python train.py --dataset="simulated grey scan slices of phantoms with and without marks" --image_size=48 --loss="mse" --encoder_norm="rmsnorm" --encoder_norm_position="pre" --encoder_activation="gelu" --decoder_width=192 --optimizer="normuon" --muon_scale="original" --nesterov=true --cautious_weight_decay=true --steps=5700 --warmup_steps=570 --adamw_weight_decay_other_params=0.05
Rows from block 1 of the decoder, named by matrix and row number. Rows with one number belong to one attention dimension. Each number is 128 + 24 x the weight over its row's rms, rounded and kept within 0 to 255. All counts start at 0. Numbers have three digits each. After the name is the row's rms in percent of the matrix's.
# v: attention value (decoder.1.attn.v.weight, 192x192), inputs 0-95
# proj: attention output (decoder.1.attn.proj.weight, 192x192, transposed), outputs 0-95
v.63 115:146126168113165137172166159087085157118116168136134113125135154131193129106159114103113103084105111119119148111092130128140115110136157091165098128103140119134099146148115099113174122120103081157113148116158150115106132114153141125107138156148180125177100121111151158135117163162162133141
proj.63 131:118126106136082108125121092174167092132126106100128148108150108139081124129108101121149139149150152103114100140142129150134175174102084150093116132151096126088153114125118134111105127137116175136104118132080169115140114115122093126108143114112118139104132120144121107155143103091141098125
v.64 109:145154097153129134131104109132115093100096099079098109168137154166077136134131166126162133127141138137142149132119173123117099123150114149165144133122118099165106111107121151151111070092147135134122112123150107097123110108127123134122088138136108121199148132117123100146155150114198110167
proj.64 112:107133144099116104129113139132099099163125116138151127078121122096138059073123101121093124162128114143101096111158085120123152127099125123156117128112110130111145144114134114084137178168143081116111133123132138149124172130144117127161136116102180131071126131159127172109147137145118145127
v.65 101:099103142122120127094138125174098138151174106085125151112100101118159152121172104134096189178144118172114131153100134113139109104138102090151096120116125142101099163137158136128160171125109119162134165097115173121159122158120186117133121149176133134115104146089105114088156126101142161124
proj.65 098:131142139127143161175128117101148117135030166170117103118149126144100131150154153118142104107112161125118120128129129158118135128113139164095148137154114155141175127139130106090119099112138153095139133130111117092100155120135091109075130099059113062137152130163154153146146157142134108104
v.66 112:159124172119137130114165114130106131158090146135175148123119142115135181111149150115148130096116111144155120127134135135119123089105128119103110151084156116129137148133147132098135115177108137114178116185141142165115130136137170145122093115129125121123139134112115151109119115133112122112
proj.66 116:108133092121103129101120107126112133103172177170097099126131122149133119124103119120128149190143111141141211121133116128086130148138101136151116126183127152117120110101130153148134117098117114125090167126125141110157141108115130137134156103112148127133139145133179133173163119113137141163
v.67 109:123136140166099084104115101151114100154138111095115109098093162108134133102147121131164091128130048142121131179148134096139146169094114120151155168096114165121073161117149110082127145126122099154095149162130145166156178102162114142140162169075125092141130126075131117152110121123128125120
proj.67 096:145156120097132170146146134113131135144137177145133159140137108130121129148141155101129170140116204156125158099116112107118113089170139143134131095157127094091136091110124136166095107091122117107169113099147079107118079124113138114134095093112126121102142120103110121106123133116155149122
v.68 112:104146085131123182133169083085154149148135152117121133073160078119106131140081150130068116132131119114098132103108132076130162106090107105142137147102111114159109129133105103171111130125113091127123122113150105156116122125140111146106129123173122155119102135126123118118172146110133138183
proj.68 113:142120159147131101150104131141143073112155101118120142169070128129120112132159089135176136124128147152189132160142098151185131154163157145117150118125148126089142156122135111096157156112124176141102140098144116123113147133171128099146114120106136173101161086135112140116124115140125130075
v.69 107:130147119107151159143117120159132168141126146172105222141113090080093122135096130077120165103155121145106111094116139142121149118169138128101151117120123073109147122156142131113136118149082134094110146102092166099127151143146107122111117151134129125148153155132088170097107130076121156134
proj.69 118:122128135159080085142130116114128069128121104126161081113122150163139136138132120128128113124117127093175104141154110103111137109111111084197109153146157164161146127106086125158116125127137140136163094133175119118137118149090148169158138132159157154109118100131149106136131134202139137125
v.70 107:160132135115114111135120092131131142133110142106115177117100128126117165078106120128148162152157125152135113122117102154116120139148124145129127126083100093132125157123125157171155142121172145175163090166116142168066154149152166152127154121125093123113111160134125158147117079146125115100
proj.70 112:152149124144140152097134147120140111096140132167159120145161155154107123152156105148112109109115131098136141122121137133125136123105097131137115118141155132133126103144127132115129087135083118119079123123162144084151145145092172114116101095092152134151154122121101166154143168129126132153
v.71 110:145122143110127106120119132131132167143061128128104099129103110103141117126117137129128167129121137132117108108150087096119161158144141069101104109109138088109159093180108171128114054126119126075119132143121100122130133098168139132127124125169138166119146088105091134120083143147130132109
proj.71 114:126109100124108120116124119138116145111184134133142173107142139159120129112136112129122089136127097113128165136115135140101113093118081161162164167147124152152092160072142090140081189094129123172114134071156094129112142137103108127146132142124148115146098145138161145130149134162098109125
v.72 112:133103132146094097103137118111144132169117124122146145136177070145105094143131119168187106159108132124120144102127188127104148154130102134141159132144083152090147106104137157160135143111154102133141112090126124168098170128095120084100177086125138135098140137130148206146115171124118118160
proj.72 110:156161129136145161136118142136077159116132105172107107100107146123136163122116133113076134102137096154114132143114082102136124112108126111102083145115128111184094123157138116148185120111130135109111114167121114091108093072128095150167086158123129114151105109122100091131149101146143144097
v.73 106:158135119115106163138104098160122092137103125115111089115126141127089129144131120140154087092138163092100125122128110101106122193130130100155126131140162137146119141085152174148115157156076139119146149107122126100124104160078140139146075147171124098145073137131133099103101128172080134127
proj.73 110:116120099152169092126143149129118165113159157110119122083130131101160116086142151099125142166142121161131157124141173140171109109099155125097121100091087102091113128150116096193116145081143114130112110134135107171134140110191127127125167103127117153141150100125107107159152118112094103116
v.74 114:135136125129115131142129169117138128174124107144146146121088112172091146160089098121134151159175138069104115160127128133133181131099124157137100137137134150111140127120126143129114168143158112156172160124122131135146099138143115116139121167151090159139134160084108109144118100167102113124
proj.74 111:133106155097132131146164071102116130095101173132107138124178102121158107089153126159148099123096082169136146138154129143164084156137118113098154102095114116162143121143116131163144122120126122080113122121153116121111149127099153106113159094127118101111127121119132132127124132115145161124
v.75 103:127122104178136134121145141133098132097077136134152109083137122152134166137102125128132116136130124113128153162126126158103152133147089129145129097140154111104084133091145150119107107122123155126141146126133197123189155127106137185152125141118121130116084177087194156121166138170143111118
proj.75 104:106175132170103130109131100129091168114170152127096135191117141116117137123151150135101126140112134121127169103127110116119102119102138135127134167133099174164136125135151112132104093124128130104125115127131110121115149140177100096125129132145128136167161093146087135165140144123143139093
v.76 108:119117143106136115114118110129058121091128156157095123159090140159132152138118140109168127124113143146123116129095121200108161141137175105152125101139117150120080117113135154111133130103163130159104134111121134106167133151108192142140137167114121119134195157116122143137133097128124099141
proj.76 110:114165141138127146125143136117169083091128114099162132149216124117108094114160111130112154142117126098147105111132135108145106139131043126110135145123113095133123121150141114143137116165093143097150086139117153139117133133141144080116154135128117129132078154144115137117111144136131183163
v.77 103:162128136117146125120155121170133174158106114116158101128126094120120151139126163138112182126158125194156135129104132135134141105161129112168125074119117137140113122119151181117173179089125118109163104109097114130142132137160070129100146098112121136146106124129125102170087148153081174124
proj.77 101:105082106157127171137166109058118113133151130149112156139120169139125145150125096102098097107112105080106118136133128120106135138100129125090137134138111132150132138132135076144110049163137139179113119140104128097127089102114176135129112157137151105109171121121144128135150084099169092146
v.78 109:143156110128106115088121151119110141133149132045115128135114100101137152095124128116163110118136138158118099119118110100172099114137193081129119123115098145106142165134105108172112097101131085124130145145163117109142132095117082134121114119117137138106134145139117133122178148113097158143
proj.78 117:129130170108123161216126142097126088124166112173136122172141150150121090150150131159120137122120161123127160123157127141133154120111100140099153140140153090143077092125150114082119174156133126144120130113098123153069086138162166069113105110180120094122141151123146085088133122130137119129
v.79 109:102135170155131155116118113144121105139128137106142127152131090095146132107099116148114148081096141129129102126159109162149115138112141120148086138136130160114107090093145132177133108062110105131128122175093142141111110128116126092100087133145130119128136149172156091130098098125134167129
proj.79 112:123077089087122102159133129124132118088129084132114092113134137144121131147143125082130142134149127122168114154148170115134120116145123097116139143113123091134158149140110095077126171143103174142136131088166132114109177145108139136118130101092105094148120142150103139117162145092125080134
v.80 117:093105144133148130096141196131168121146134113118149134143114111172142140146123134135114099152185147161144151110151122135101105112132107137117116148085137143150116079156159139153161130139130112147134186120118113154141156148093115163104149086123178121166107121122150109108122150105118099116
proj.80 121:152172134109126147123128099108083144137084151145101115112132136116113129128143117157150128090089106119099119159149102150158155136129126137084109131152158121147129144114152150102153102090148178135119071120127140116115099104145123093091113154107073130090105160132118123134160114115137148163
v.81 122:115141107088141127142126144159125126098113119097143101145145148152145176160131176140134127167149086128153158134151144110133120159148180135115146130124085162124148152148124102101145109129092110132090153090178109125140108153126168103137164177105135153145131146068111148154163124142155109146
proj.81 119:167151148122119103120125125102140111154103102161137163112120134138092084084117140133125105112115135115098097137083108141138135095108097157115092104145161138106096131117126135152119149134141117099147132183069168102121103108161068099110043076145140098095149109141138116137101145143119130151
v.82 108:136072117116151108142144126141152115107144134112121124139115108125146131113120088162108135120121169141111115144093126140089121125134115134089180108128110127141118070171148117142129160104124144112145136101162155106141112113146077174118113118142134136111108091127136164143098141134139176110
proj.82 108:109162139132122123111133126107112142155102138108136114112145113131110110175130107117100095115146074120115118133131110125188104132159151118142107149121147099145084179133060147117124090114100144163104055135092119177148157106084152094144143139104132110121111166129137100119135129122095078132
v.83 104:101126127086133122106148109130142175155117097111150128129083165123115126159124102156107134144134084148159128155132171122128122127090095154120112136141118166105138124135134175156137158172147133173117125125112131106124123141145130144140175144137120122124124079107082175122074117095113088100
proj.83 108:110110136170126146135113127125140144072071124145114140108177093174101175116119159062121109134148132128137124132106110142122123146149171107134136101100121087164116127156131135099150100116145111103129127140160117122162167105109118120106105133077148092120163122139157135183142144142113108127
v.84 114:144136110122108092132097114129149152119085148108114168165143153129124138147107125155107141148078071129162162114129170106140160101136099114136154147095097171104114151155166141132140120127130089152124112126139074141108121110113100104150151157122149093163142156106138151159111183091136136135
proj.84 111:095115128165125159126191109117118111165172081132170141079109131129124145136102143108114121129168150123130109136135070139093112113125161119138113096140134111163115139079079106134129088144147157113101143152119171083146123162138097140128101133112122121089100101114117136127153074178136147116
v.85 108:115128136129087129135147155113149077072112146144088135124068108102089139105136114114145130169124138140134144186151149166080144107130135160137119110112088108143100145107140086120142146090131131083129119093124135093116146149116151100157123158118142134138138114116087116089153102096148095156
proj.85 112:129138140107168086120078104129124130150098123100160100141144102136154085123127148128114084111169136108155121097139119133128133131127114151150167154176178129166157117166119164108079117152135118155119129167149122153125095148144126156140132161086175087127166102125161145144107123135086158133
v.86 101:120124132118123162129136123103127117153106164170115102119172137133147180116128130126155093112170123086160115149123157118101134130156107108144126112145098097111128149125139136121084128154117119096119140095152136111107131123108086128124108100098120125134129134168118120124116141125138132149
proj.86 098:122116128133113078107135094179091128082148160095114172155101107090119074135110173110113160169113138140138139119147128140108118117119132167121132105155186148150151115158126102115149094109088157168143133171128131139159110187131145158168160158145156152157168082106126148143126117131142157077
v.87 115:129135126122162151141122060143134127132138167098158117136153128106141192114130105140158149122135143089093087143107123120145142112159132124084160125108145105134121102102143169113167129140167130123127111129148141142134111140159133188129097105110108161118107101110121121095146127147102126103
proj.87 105:136136107110102070116158156115124135142124124176138143126110113144086094120120138131109099132137106160160177132145163159107109126134103102159103101158113156114065129140097112129084114119113093125129139120118119141118154136091145071142134114136148091127142172132131130144136144126145100142
v.88 117:143138120114116127128110098137112113143095089159120142112138138127106148102113059083144150119098131138118088120162104132114157094163063146147129139111115136119153096154149107127098114167111128161127100161145101144055136069115106126118145151122134107141119105171159106142173121148103134121
proj.88 121:101130146129106095169122184152127141124157147126134105165108154123162133177129172151106122092119121106153155117111135155113098148047162113115112099130175133152140109123133147113132125114126145125145153156143139116135157189138137150158127070146106144148139152078104119121124105130156158145
v.89 112:120116119136138134137097146134107129114162100126120018146145127164156169139198147132123155125107100147122139170133145156115112128081152106161135142098122087176141107106080119141124141148104102120110086108113157098126128116168133119122131109109099161108114124113127147146169134126083119118
proj.89 119:161104154148106096124116110108140142126067138104107188098132112133121100110103131119122105116157124123143120060120134107133166116141125183106096150179120152093133156158166134101101121129178110110139154162152119136157119169108132091135128136148162132123149144138116119088090175135141111112
v.90 109:106142151159105135090106149097139134139151177155144157114109143120132158149164105165133127107172116130145069100154146137139094127109136163155105156170154096108118112129172106087138108176165125117150125145135120115136109140116123141150111143127121138134143095133159075198155117097092128112
proj.90 111:126103125132108106134121102154138138096103086102143112139144180122105146114129157138151108147098142121089173162117095117089132122151111112096111100091074155127158114122117140126130132104151123121123130088132116139167169100141178125104139122161114199135126137139120124084126131149169119156
v.91 102:122139104098126150149099130167165122124127138130130099126179139137142115149123107074117127128123111110110145103143131089090105129150147165103147153155096117150108136132109105151128150127126097108162145120103131115108135145116112093136126136130165127163140133097096105140162136070102118124
proj.91 095:133176179116107097133148143098105134135126130151137159104116106082105131094101150143123102125140130115143122143100120111160175122118098076154125102087134106120164113134103140133147116115151155140118121122131146127153092110139154165122102163157155156091115123125145109156138077125139183122
v.92 118:118138135136086119127106147099113124072119088146119123142137125150123087152136142108153091168172118121140108158127122104130139106160103137116138134113129146122153140133082120104155134118102141157102132090115155177120121125096136131123160121172117132121124157085125128186149127096066153130
proj.92 131:151099080114162144135169145151146113184117141145145118075134096113152163106101131142143145118077135130134129123149140145149141167099120128131107113162134117133104130110163128154133149141187123101160105154137092099100119124139127118120135120117131095147105126157139142109096136129141125108
v.93 113:121104133108106111146159115136081125151115135085098186108115177130125136084162128086126129091151128119154122132172110111139085130125141085097100102116134139111133134143148157135101120131131113107123094125126142159054153146118118132117149092146124137118117117143083128132128142138172106105
proj.93 117:131113149183177160084112178132174153089141154171147116124141103136151106156106127119137147191106160118076146117083155101102188131102104162140151130119124100146153117126112117130158125112092149173146153119122142120153100164130118176143130147132161149104143124118168144166154094101101153125
v.94 104:103084132130128150137088152123140165113091172132113123128140100104137136136166137085091187119169154138132152149117096115108099125100153146169099138117103114172149141101118081126179155141081098162127099102133122139182177112122116126121106113123109122136146192116178120138163139127138142123
proj.94 101:172139095135107116125178100107131073100152108117104096126161139133132141124116137127136126160101100086150119111117156102135147144142147105110150126146141142068082098129115151145107091131163149099114143157125144102098103156121168139134141141144123171109093143151104131118128137110122120132
v.95 115:093158129143100150153106125108102098121114118121083111106154155149136109140128110078121105116136130125125156107117129114179081151126123099117190130141156123096092099199129096074130176109116125150136131087144083135143138120163130130129144124102141158162172134157128120126132115097114125189
proj.95 114:123103106123144111099143175161168124182158144124124112131083118138160119142137135153132161123111148163118109135120125123117149122143131155123105122108117117124162165096123123161168119147142138153138146157101164154117094074109132105099108097174090116073099126121121126084133157153142101096
v.96 089:109112139111107135118109130113098147139103141127154125105132157142096129141105130169160129139159100129136106114178141113101112115118105110109113117115109154110102127135157187106156107132177119088124190137101109157124112158117147118150151148146106112144160146095124147192119126125146091134
proj.96 095:125148145143130095112110115086129119109093066085121121132121131148101140130129090079103103093131141121103136143116116137132133130167139135160167142157122152136126136150122113153093164153137103173134107094130157130179140105128110148097152071171117136107107105135142092082138145165135129175
v.97 089:151104123145114101119153129121160134152094138137132132115096162117079127100130135156102102104158136119122095093132183143134111125096084108157157117107123122092105131130146157119111160095132146112162148108132130161146124074127122095141153128102136140140142113125087121168115135157121121098
proj.97 091:119139126156107138154135104116117098114117110109126135188100141126113112121097106127149122141148095127156118134175105143135123133151097135080136155166120164073104145137115095103127108201106128126103121131127111103116102138186134135108135128141113141133138163157143134129099148138129095120
v.98 092:137138126065166137136115104116085178156115151111140158126097152149138122148121172137138149119101139105142165130159107084117128136126155091114092115096092177089164088159186125104154103136102146096133147116085094086091141113128097124101153144119136126129127132128096194134133134135145145134
proj.98 103:118140116119159120160120155111172148125074075125120108128166137110112135102120123083121145118124147173103110104087177139167118160124156114146116156092124144169138139151140166136129143158150149146158109122133145139115126158113135112154139110122118117138092110125129106071076127111134114110
v.99 090:104088153103136133155120105123103144115120140105087137139115099132120117128175113082125191110127156111136130160109115107088103122131132143093131120129124133147142105121151148087111142101094130090116109126086154134118142100136130072147107065087119133111117096127118145063107117123100126195
proj.99 095:160168086144117149140094189155112131111084145125111150113116107074143125116100182148142095128073101122124122100102126130122135168088152122148110106111111130087130142120129159128174136120179107118154106130135113098137130130144110149153117128142133143135176145119128092137133122140182146101
v.100 101:125090132155110106132137081157104103132091109145082102123115132068154125113142115139160153105147146131125090147172096132145155142143169131125083140092146152130164123118141139117098146100105106129123117123081166146079140120108114110098113111096147139119114147130137149107107124154114155094
proj.100 101:128152140094123147116105192134099133105113116126094165168071125137094103140148143145104121131140112131120112111106116166135110119159113093152169121130141104115087153121131110110141149121143113114161141155168094123163128145108068122162104119151153124105156142113132062135100136126145128129
v.101 094:087112117149133124098129115146102075120137147111133138107081124129115140123124109112147118092109113127147145154056145169101088119106158099106133106141138160131102127128168119111135106112098124065153102134088126104175119106155110153128140122105076184085125134116156142135123131136110072128
proj.101 103:150130119124097113147119177119106182127143118109119137126131156098123125124121164148120135176092118102124131078138134119149140124131155131142132144112106116131133144139086174132132185086159153150125153149164140108099127125138162137128123148116138079138085097123101104115140104159182165123
v.102 110:142145120122132125146135123135155133137118076140115126130109127102114124148135139133116121123107065104171148129141126115084134136146138112104113162138128148165107116081109125128156182078144085126116130097126117146161146126130109118146087150140159086129137154129150142134118144128154130119
proj.102 108:087116087150104117090139139114104138082123147132103052165102126127159135140085132134099151122143139144101145099117161140141122131148137162148148146131158121144125141127125152179126098126128126148175136120127161105088142143107113134132175147164123157127127121129122102133152125113102109166
v.103 096:120117125188132076124122110112132158170152110116130075130128137153115094121132096157174145080087111155110107150110111147110164111143117145124100131150149076111081148152143084132151127118116135125152101105147155129113096132112111144112147122105095102125161124118155067124137119127131130157
proj.103 089:139096156104084141113128078135117096099132151144126164116142114108126130160135151121130102180132132089157161179168127102163135118089111123137126117176095160122126107130111126151098126132145141157117160177125146102104138153126115116117101115148149128127144106137109156133130149124104151091
v.104 100:142136141153157121110156109114160148137122122136158133154105125114148122107179135160143114115157151125098087175091107171159142134153177126150084108177102078117139117129156116092137115156168113140117156134158116140113134132140139145134132146159130138173154092146138109146138101152135076157
proj.104 114:117131120133148169152112141126149152181140092135139134094125163138106169156093136081113144125097135133104152160123127106097149081125125095142124137110197099133106131141111119132128139106120162151168114132106173073115126146146135118142106090107137103107112191152147163143112134061137135118
v.105 091:151113131134119105165117106141087137116111132148172128124161119140150148138126111119109144151048120092125139157097114128126120086122149097137173111149102101115155113147121124071153137129115134111173112127111150128125135107113129155114135077152149124113120092104080169099116125118127092124
proj.105 087:138106114129131147165144130090099139149137111108160140099105136187132161104154176114105125141136149169140131071153153146129108134104126158132119117120131131128114158101148152116141135132170127109091131113111136135132178125151136077157072132103091131119144144133154117153167138168129183130
v.106 092:155105107131120095113126105126133143132080105168144087099122117139112147117158099126129154141062131136111122168159089153100141142097120097134109134115153144146150131146096158131137086188124165121096117136095115125155110122138165107142106127178115139078119106128104149118174133122111104150
proj.106 092:112141169151135149182113094131136114136123114106106155139167149147146095130099135160144126127128164101124158108149139162096081142169119132099144124113086130140140127116096120142151168095177102152116130153126116182159175139088130107132090131134139138104136089098137134137136103128171157132
v.107 085:134157174115143136117167077122121138106135123094139144130088108137118164117123165117138148139163137142150115104111154104113123106064126094107092150117088149136142109099100062122136134176131137160165162149123158126090123126133101160128133128154152118113078115139089099153122073081097148176
proj.107 082:154111061090130125141096163113166135126116142126128123151163148131139147136143121117129125122135135124104098109109104135164131101153145136105124088151145110139125139140160140131130125123118147127114045115138098160135135115132122078160110125073121117116118111120129155141092170180135133079
v.108 091:116135172127126190143121114111082108144112179135165149145144113146134088127140119104136134145082168110126164120111098113138184119108156093157136118143134136116082123144127134091134132147152145147131099112124123112126124145113147137178093131098157126094126152084134148112123134160099110146
proj.108 094:175112099135122108123133108114173139149139110082103102072143113095148146139144148142132138140097138112151144146137106129105107100091116145087118147131091115134112102113157140120137126112140155101108142148166139113121123129168125091089147118101105077109162114167122148104110093119155165106
v.109 102:081114125113150127119134107171137150115151117135095072142101129160172127137145094147155175101128079158123169121072110187096110126130111135140099097142128144127172088107209093112148151144113136120135120107145147117153113092124112092113137085118111114133133099137142168144108129108129135122
proj.109 101:134149140122121099129122143114116107174147140190174161147118149075112124106105138155098080126097123128096075116183137152137107110123124117126136133140132093143116129110092139171145149129152113173104114162107135134123148170137140135150083165105189131137124123123108101115131149166138131113
v.110 096:090131140133126130118132168151096105098125132146157124167151143141115167130147123181132094154111105168129096130178138135160120079082111104115107139129149117094144137138137160085132146136106104148130132176101134178117128100136086154106114065111113120098128138135147089146132104134100165075
proj.110 097:170109108133159133099123104094109111161147144119081124126114116110115115098131152101140138082173079134122106136087125088165131144147130129120126100149137118116103101170114112171145177165149121103125151076148081099083098152152121116133140141122095146122111117101097084103104126123129079148
v.111 097:132094154121138121118133106126111128127146130129151136129156124138103117134146108137090154154115124126099064143104137123087094095084103147115177124128155153159087159102122135167109119133113121138150137142134122123141120134116167171135161153120115153125117103126100142172118135183105099119
proj.111 111:125115092134133124157133151143140090150115095145172131138126133125170156153105123158158146110140139111151168112158109153171141127160107142141093139159112114090140132115107142140142167130153124116111110165114098111136111114128084112112090102137166124131122134143140115084139115175120123131
v.112 092:114122136123117129111106074114143108108114142161152168161121147176089126144124087137130130090141123127107088140085133156141116115100066135121117096112128105094117180144128104122121155108166135131137122155149143162123141147122141149136145113143108124144133119163161093121090097129150147152
proj.112 099:145104101118129143130119149109129118151113108134104138116136123154136157141090118150147114152142162100092130138137097093173138086175152170140161144167159139123106118155128171105116155135100125135146131096119124095105132125127092091138065119113130084106131119123099112097127191125097108140
v.113 091:151188120166140134082085142100137129167153149123129153128147129138183140123140124121140121116160140144132136146131137134143134154105091132130135152134109131133093137111113089143147115134157102130104134148173092142114122153162150117148175160130113137162125088136085103116093118137113131194
proj.113 092:124109128109104141176166112128111131164124096137159124131130132147105151182153116119161115139133091115138116160121102083132156095120141143151114096159164138122105100141156169107112123114113152110159122099074145112137111112139132130131075082121129072109120128129165174165135171097138091104
v.114 090:135112142124144118138100163103145176067136137104094104152128096142121120118152099144090151091140146136113147166123096147107116115149159138145108084101116111102086131108156138130149111099143097133118098083117165123105134117147159148132101154160123168139160144137140127114128110066151148175
proj.114 101:116094132142075126108168113156105145186112175145140137104115152097131148127106152095153147156098161134125196108142156102118138086081159118113117146105134153151143154131126160100107088088113125095144123111140134106149112129163127135122133092110146114166131136104122146124124111102166118112
v.115 093:093093110145135143115170155117116163117124147154086130121170107146125133096161138114135133155097122152133129133073103142096157123140130090093138113132138097125089167181128124128105091074082139155091158141117140113078109131152093113091166125118152128119086147097154171109082134099134117118
proj.115 088:136134111115099167131113145133158122162115108111158121141090105157115121141110122118142159084119120103134140113143132092135132161112143169124095112131123170112128132101104136137120131129145123129163111103149125143125113109158100133173091128127101111135173075150121133124094116131125113105
v.116 098:142168111127152140161107107123128120122085164139116120139140162152158088148097159142167143115141132109145156132155161139187129161131110144119149116140151120073122116121161111108076128153148125138153117186164111174135110177126139086110096133140096134141113144138124158165146122137119121150
proj.116 096:101111160126119124135115125091137144099113110142149103100159135123107155128155103116088097116152127115124094109131132104148129127122105113126108147090150143115154128141143101051165151151083147096142163099141139116092135088122160127090191104112142098095137112136115125112107131103140125106
v.117 089:122100127113142121117086128147132158122096150132114159100147162156163082148158138151140136113168130098134146111120149155149120148107111166114152128110152109128141077151180120155110139115179143123142118110169131122117117175112110130140165150130128124145112157167150146138078110141114113108
proj.117 093:133121165116143146157163157113117113158131125162136115110140102116132206136106108142124120113106144132091075148127131120119124094129122121134140137166089197167103138147130155143109145144104086100117131153138174080104072101148105115123111096166138088140106089142151130092119149098138139151
v.118 090:115146129155101102133116144107123113122127128121056140210144101098127136144173122109140157128095119125132094128125115166138146168110124174135133150160134094138134121093124114152115126106123157136141117104136097122092070124128143092115182096160129111160115155081140071097175155112104161154
proj.118 087:112140175123122140144177098146112129121130130111123138100105115161096126162134098106115123120139099119137126143125126123132121165118147138142122131163057159128127147151137125127162080088115109101124171175112108128120103124129101163123126181113111134105136137119131157135123115182116119086
v.119 091:154143122165113102133089155137133161086115116113125107134116087129104151112148097110147114167131133143121159126099140113128108089150153135116144119118106078115073075161140104122153124114123124114157146132103184094110126150156110103163130127113148120094164104145118148098124132095102106151
proj.119 092:127109134116098124132149063146144135146135156115115151087143149113157136133111183076125136113080107109145105125119095099112152109066114115118080109119108151142157138121152155118133126103113117133104116124144128099104170112167158141130138101115115145103091114088091160153135113109165187164
v.120 086:127103127083151150137144084160130130105124144105138134184164123130128160094120119086130146127093138095142075120141114100144093097155128121094120098095144139147085114123122091127197125127140177110164179163105093151148134124128146114151138178125150103105116174119091127132152131151189117120
proj.120 088:112130112121133119100123129096129121161137121084136154105097104158167127176156106153079133126151121119157174116135150132127147114125107115145162178128147124116149116154156151111141120121104091133122105117152165106109181157126108156134094096122135103129088106116152146098155098150075107093
v.121 098:119141130130154178128151112129150155136114124162135178113119142113128147146095128090120117146153104144156145114125110120139104125158117114139156127120151145111146144065125166116144140158170159125134164122126083117140123165149143125140113140132143094141149098103124131124133116072129125135
proj.121 094:141137112126138148104129111161145123077112140112120147156129175119141093135140118131145138128158152160086118141139124128146169145123139118104119141082131094131091086145140104135145114148147155177122113094093151152119096092118126134136146122120104125092107096123111087172132088128112117122
v.122 087:111141094137146121147148120116176128098119158174127160145134122119134123158097097079130130113132096123126127063144115145126129127137147160121088124123122148098133144139150115093120113148114148096134173172124104145141164134090172170113101122120103098137102125089165091154136128135146135149
proj.122 085:146147131185106112084101095112159120139094101098136111116114124137071132143122127124142122159128175136108160141135149120138146133119132115144141160128153128129148162146094114120123156157122142142112114086094137119158114113139132102158181128106146167119178133141103124146107127098138166094
v.123 105:126137135109131111108138143087142141126142100099134105117122114106139120130137129135147134175145120110144142148154148089126181110121139139097104162144140129158127119118138133138135115122133105135090132102121075140105132171164144101147064100185111156116126152085106128111169130114096154116
proj.123 109:132103112137149137168128119138117145136098159119132087127134164125158125118143134103151135106134155155105170148105111143113061134102167142114083102086125122115114112128100158160155115154108139065128129141097139147169115110097101138118173089147120175116095113137126125145113113091181107160
v.124 094:131095153180119144120135123093101154131144111150160144128162121098130160129116125117146138127148128082130129178126134169158094156164139123130151139171120132085095080123123138109124106165146173157127125165144125148146134136167146144147099136110101145153120131112140103145165107124142129098
proj.124 092:114167152120152130101110105104155095122177152087101098106136154133128116134140081111101096108110175155138112103152112088094135106122096105115113141087116134137175129126095118081145155079116093097130126155159147108126128118119157162073148148121145099123146135139136175109114123140126145124
v.125 100:119101089110163081087106129178112117131085133108140111128120147132137109145153142128137136150141159144126155113152137107136112192154122103146165147147152137139190103139162147155127098150107106080122148152124159124170103110151117145155135134132130090120085114138137130082087119128128136094
proj.125 098:133155170153172130157092149122127148122152129156126128146103102127114143093117086188126106117101118108163122106115143145130126141110097083097151069102112166128114105134071126128178179093138124117125150156095107147116119135105135096134133146133159154130141112136150111133138136127143132103
v.126 095:132167122126125113136117156138159110130126138166126154140153116124149138127095173120087100156110114117148144084122141139124123079139114105129164095138112151145178138140115145132145109114123115151164162097099142160098120121104099146134111148140162117126160110109122134137131147155119145109
proj.126 098:135096122121127130140183114124078142122144093105190119135119132126128162125111134152155113119131130169111116093135147131120103143136145187149163194158103124125106132109157117128099148162124095109089121118148114091166118125149161138115127141103121167169123121157158106135162134127100096150
v.127 097:117130135097148149131135148116114153143085147125100148124147144172167144114117113116115148162138126136128140162107122128161148122190168140115133138127104109110118101166135142145142115107098124196133151126099131107137150110132165113096156100132158119107113148182111156124069153141175133098
proj.127 107:075130105123158130106113132110122088182158082076136137113086132141158147125118116106137120089137110156122094115134131145087111138121124094134094124112138143127128167102107132137118131115127123111157119146160125161110144145155087169165129129132115139153107151126157151116103132132110107109
v.128 091:144114148158108124096093102077131104097125137125134158115104098112105115171091097086124094143087147108165133151078124141124126116143112128133110097113134096112108096109124176145102166109134116115126097118098152108130152125111171140179153082133135110128131117117076121074065138117134119152
proj.128 087:156111134119106120146132146168109122116121163089059170136126135111149136117089122171173125151129141136111146125176078103094151141109118152125149137141101123124119151148096110156130108088118134098124120128143086129149126129137127128154108147105071128120139111129138099158167137141145152168
v.129 099:140163127112094164159120131135174145103130097077053174131133121111122132099129103100132129131112080148167147105111165122142090117134143163135102153105109103124111138058094112151105120157133087118130163100136103123117163162180095117097130156118145112147113121115127122118120162088165148114
proj.129 106:133130090128108117109108097139134104124105165163153073154100138119161113088119135119102131137142135108125106094128088136110117121121125149142119126131153084126129118128128150092147102098093156125160136151125167127128108098087174140167170176093147121127122134156120140169122102141122124145
v.130 097:100152106161140113106140109111137106154151117155099125143076154096124128104171133150096051138135122172130141133144162136137086122120128130146102160160109092144117146112123103142108128135121134116086137117135104124109110126132088074123071090114140118130105071085151079119135121127132132106
proj.130 107:141135105156168124141118138109110110126139113128150148125137144098099091128082173103151188086092102107157145126135116124118134143112142079150145091097151127098113169139135119112133109136161117135164119149101148155113100133099167156155172155146089157134133149154148162163122124131145137143